config.toml
model = "sound classifier"
spec_augment = false
num_classes = [8, 5, 3, 2]
norm = "batchnorm"
stem = "single"
init = "kaiming_normal"
learning_rate = 0.0014
precondition_frequency = 16
one_sided = false
batch_size = 128
weight_decay = 0.3
Rows from block 10 of a small sound classifier, named by matrix and row number. Each number is 50 + 10 x the weight over its row's rms, rounded and kept within 0 to 99. All counts start at 0.
Before each channel's rows are labels from the 100 clips, of 14976, where the channel reaches its highest value: "responds to" is what is common among them; "loudest band" is the band of the loudest frequency at the time of the peak. Only what is clearly more common there than usual is listed. The data: struck, bounced, scraped and rolled objects made by modal synthesis. In brackets: how many of the 100.
# conv: width-5 conv, dilation 3 (model.blocks.10.conv.weight, 256x256x5, each kernel summed), inputs 0-85

responds to: square plate (92); medium (78)
loudest band: 250 to 500 Hz (43)
conv.251:35 53 70 40 33 49 33 44 61 50 65 47 49 60 46 51 52 38 33 49 58 34 50 61 39 58 47 58 40 69 51 34 52 45 59 52 60 59 36 62 55 45 35 66 41 59 42 46 53 56 61 55 64 33 30 48 47 55 60 48 50 57 55 45 38 45 57 47 35 51 35 37 46 54 54 40 40 58 50 52 49 42 53 51 67 49

responds to: square plate (63)
loudest band: 500 to 1000 Hz (51)
conv.235:49 41 56 28 59 47 53 58 33 58 37 50 48 48 57 38 64 47 45 36 52 59 48 42 54 47 52 53 40 54 45 21 62 27 52 45 55 52 57 63 34 37 73 61 62 41 49 43 59 61 57 39 37 47 35 65 36 49 55 56 44 56 62 47 30 45 39 58 40 56 42 46 50 43 60 52 40 43 60 71 58 39 53 45 16 44

responds to: medium (100); string (71); rubber-like damping (42)
loudest band: 250 to 500 Hz (58)
conv.132:41 40 57 59 57 46 53 56 58 48 54 43 49 40 57 37 64 66 59 63 48 51 40 65 43 60 44 64 37 52 50 39 56 63 36 53 53 39 39 47 72 50 70 54 41 43 62 39 45 50 68 46 47 56 43 49 50 53 51 47 44 60 55 30 35 48 50 40 56 51 52 45 52 50 33 59 56 35 49 47 70 70 47 61 53 52

responds to: square plate (54); plastic-like damping (52)
loudest band: 250 to 500 Hz (43)
conv.81:60 45 52 34 36 53 64 55 31 42 64 41 46 33 44 38 65 62 67 48 70 24 62 67 49 59 44 35 40 55 41 62 56 29 34 28 53 53 56 45 39 46 68 53 47 42 60 41 52 20 54 39 57 39 51 50 54 68 47 71 41 36 44 45 33 47 39 52 51 43 47 63 64 43 54 44 56 62 47 48 43 52 41 46 55 52

responds to: hard striker (100); square plate (40)
loudest band: 2000 to 4000 Hz (26)
conv.57:73 36 62 62 41 60 59 58 75 47 65 65 48 44 36 33 52 74 54 51 42 48 48 49 53 44 47 50 50 33 46 40 52 43 51 73 39 53 39 32 44 50 42 48 52 61 41 50 41 50 68 46 62 43 41 63 48 44 40 49 33 47 56 65 44 44 58 45 57 51 67 33 46 41 43 30 47 46 45 61 32 53 71 42 33 60

responds to: medium (68); bar (33)
loudest band: 250 to 500 Hz (37)
conv.61:55 43 60 44 52 50 47 44 52 51 54 52 49 43 55 66 48 43 51 38 53 53 54 56 38 41 32 52 35 54 48 42 47 42 63 46 32 45 49 40 37 30 52 61 44 52 50 47 42 83 50 35 58 53 39 38 53 35 53 53 41 71 59 58 62 73 51 50 54 48 35 64 54 49 80 23 58 50 55 56 54 49 57 54 58 45

responds to: square plate (68); plastic-like damping (51)
loudest band: 500 to 1000 Hz (45)
conv.40:36 39 62 47 48 52 43 60 52 47 42 40 50 36 61 66 60 66 56 53 56 43 39 42 47 54 38 46 53 52 60 65 56 37 58 60 58 47 60 18 53 39 47 43 61 52 45 61 40 68 54 49 39 50 34 39 45 25 64 45 46 51 40 54 42 64 51 34 46 47 47 59 54 42 58 46 47 35 38 54 50 48 45 20 49 51

responds to: medium (100); striker: soft (98); string (36)
loudest band: 250 to 500 Hz (69)
conv.59:50 76 79 50 68 52 46 54 40 52 44 44 49 65 62 46 60 47 59 71 56 43 54 44 33 56 39 78 44 47 46 45 58 47 56 40 37 56 38 27 56 59 55 72 48 65 68 57 56 55 64 32 48 64 49 51 52 44 58 45 24 55 55 55 47 60 55 42 51 34 51 44 52 72 39 47 38 58 40 57 45 59 61 39 38 48

responds to: medium (81); ring (60); plastic-like damping (53)
loudest band: 250 to 500 Hz (49)
conv.169:51 56 67 52 33 33 46 36 44 51 51 57 57 65 39 58 47 44 43 66 56 57 48 47 49 36 53 43 52 40 53 57 56 54 41 37 63 62 43 49 56 43 75 49 65 60 35 28 42 33 69 48 64 43 52 47 42 45 43 50 55 52 53 50 68 56 54 27 57 55 59 64 46 62 57 43 58 63 57 54 50 39 51 57 60 45

responds to: hard striker (100); small (61); shape: square plate (31)
loudest band: 2000 to 4000 Hz (40)
conv.10:58 55 58 50 52 59 44 46 40 47 57 53 45 42 56 36 54 57 36 51 33 63 43 55 39 50 48 59 29 44 63 57 50 49 57 55 48 31 31 48 28 61 48 44 49 58 35 48 31 55 59 25 56 35 51 38 27 42 44 54 56 30 59 60 40 45 57 54 57 41 59 46 36 38 37 50 41 48 60 48 50 45 50 31 57 41

responds to: hard striker (95); rolling (89)
loudest band: 2000 to 4000 Hz (33); 1000 to 2000 Hz (26)
conv.23:71 67 52 45 40 65 52 50 63 48 52 46 58 36 51 54 42 65 54 56 50 54 50 41 37 38 58 56 66 51 50 48 57 61 54 41 44 56 24 64 57 52 43 54 45 58 66 48 39 57 63 63 48 48 45 51 46 58 51 48 36 54 41 49 65 53 62 43 68 64 44 42 36 41 55 38 50 54 48 33 42 57 61 52 32 49

responds to: medium (97); string (92); rubber-like damping (37)
loudest band: 250 to 500 Hz (60)
conv.75:56 43 68 59 42 56 63 38 64 40 52 55 63 62 50 45 47 33 39 41 46 53 45 44 44 54 44 56 56 26 56 64 54 44 54 51 66 43 52 46 61 37 50 61 49 28 44 51 46 60 74 48 60 50 46 52 35 40 73 53 59 47 43 37 35 65 49 60 57 46 51 34 52 57 37 46 50 39 59 49 45 48 54 32 55 35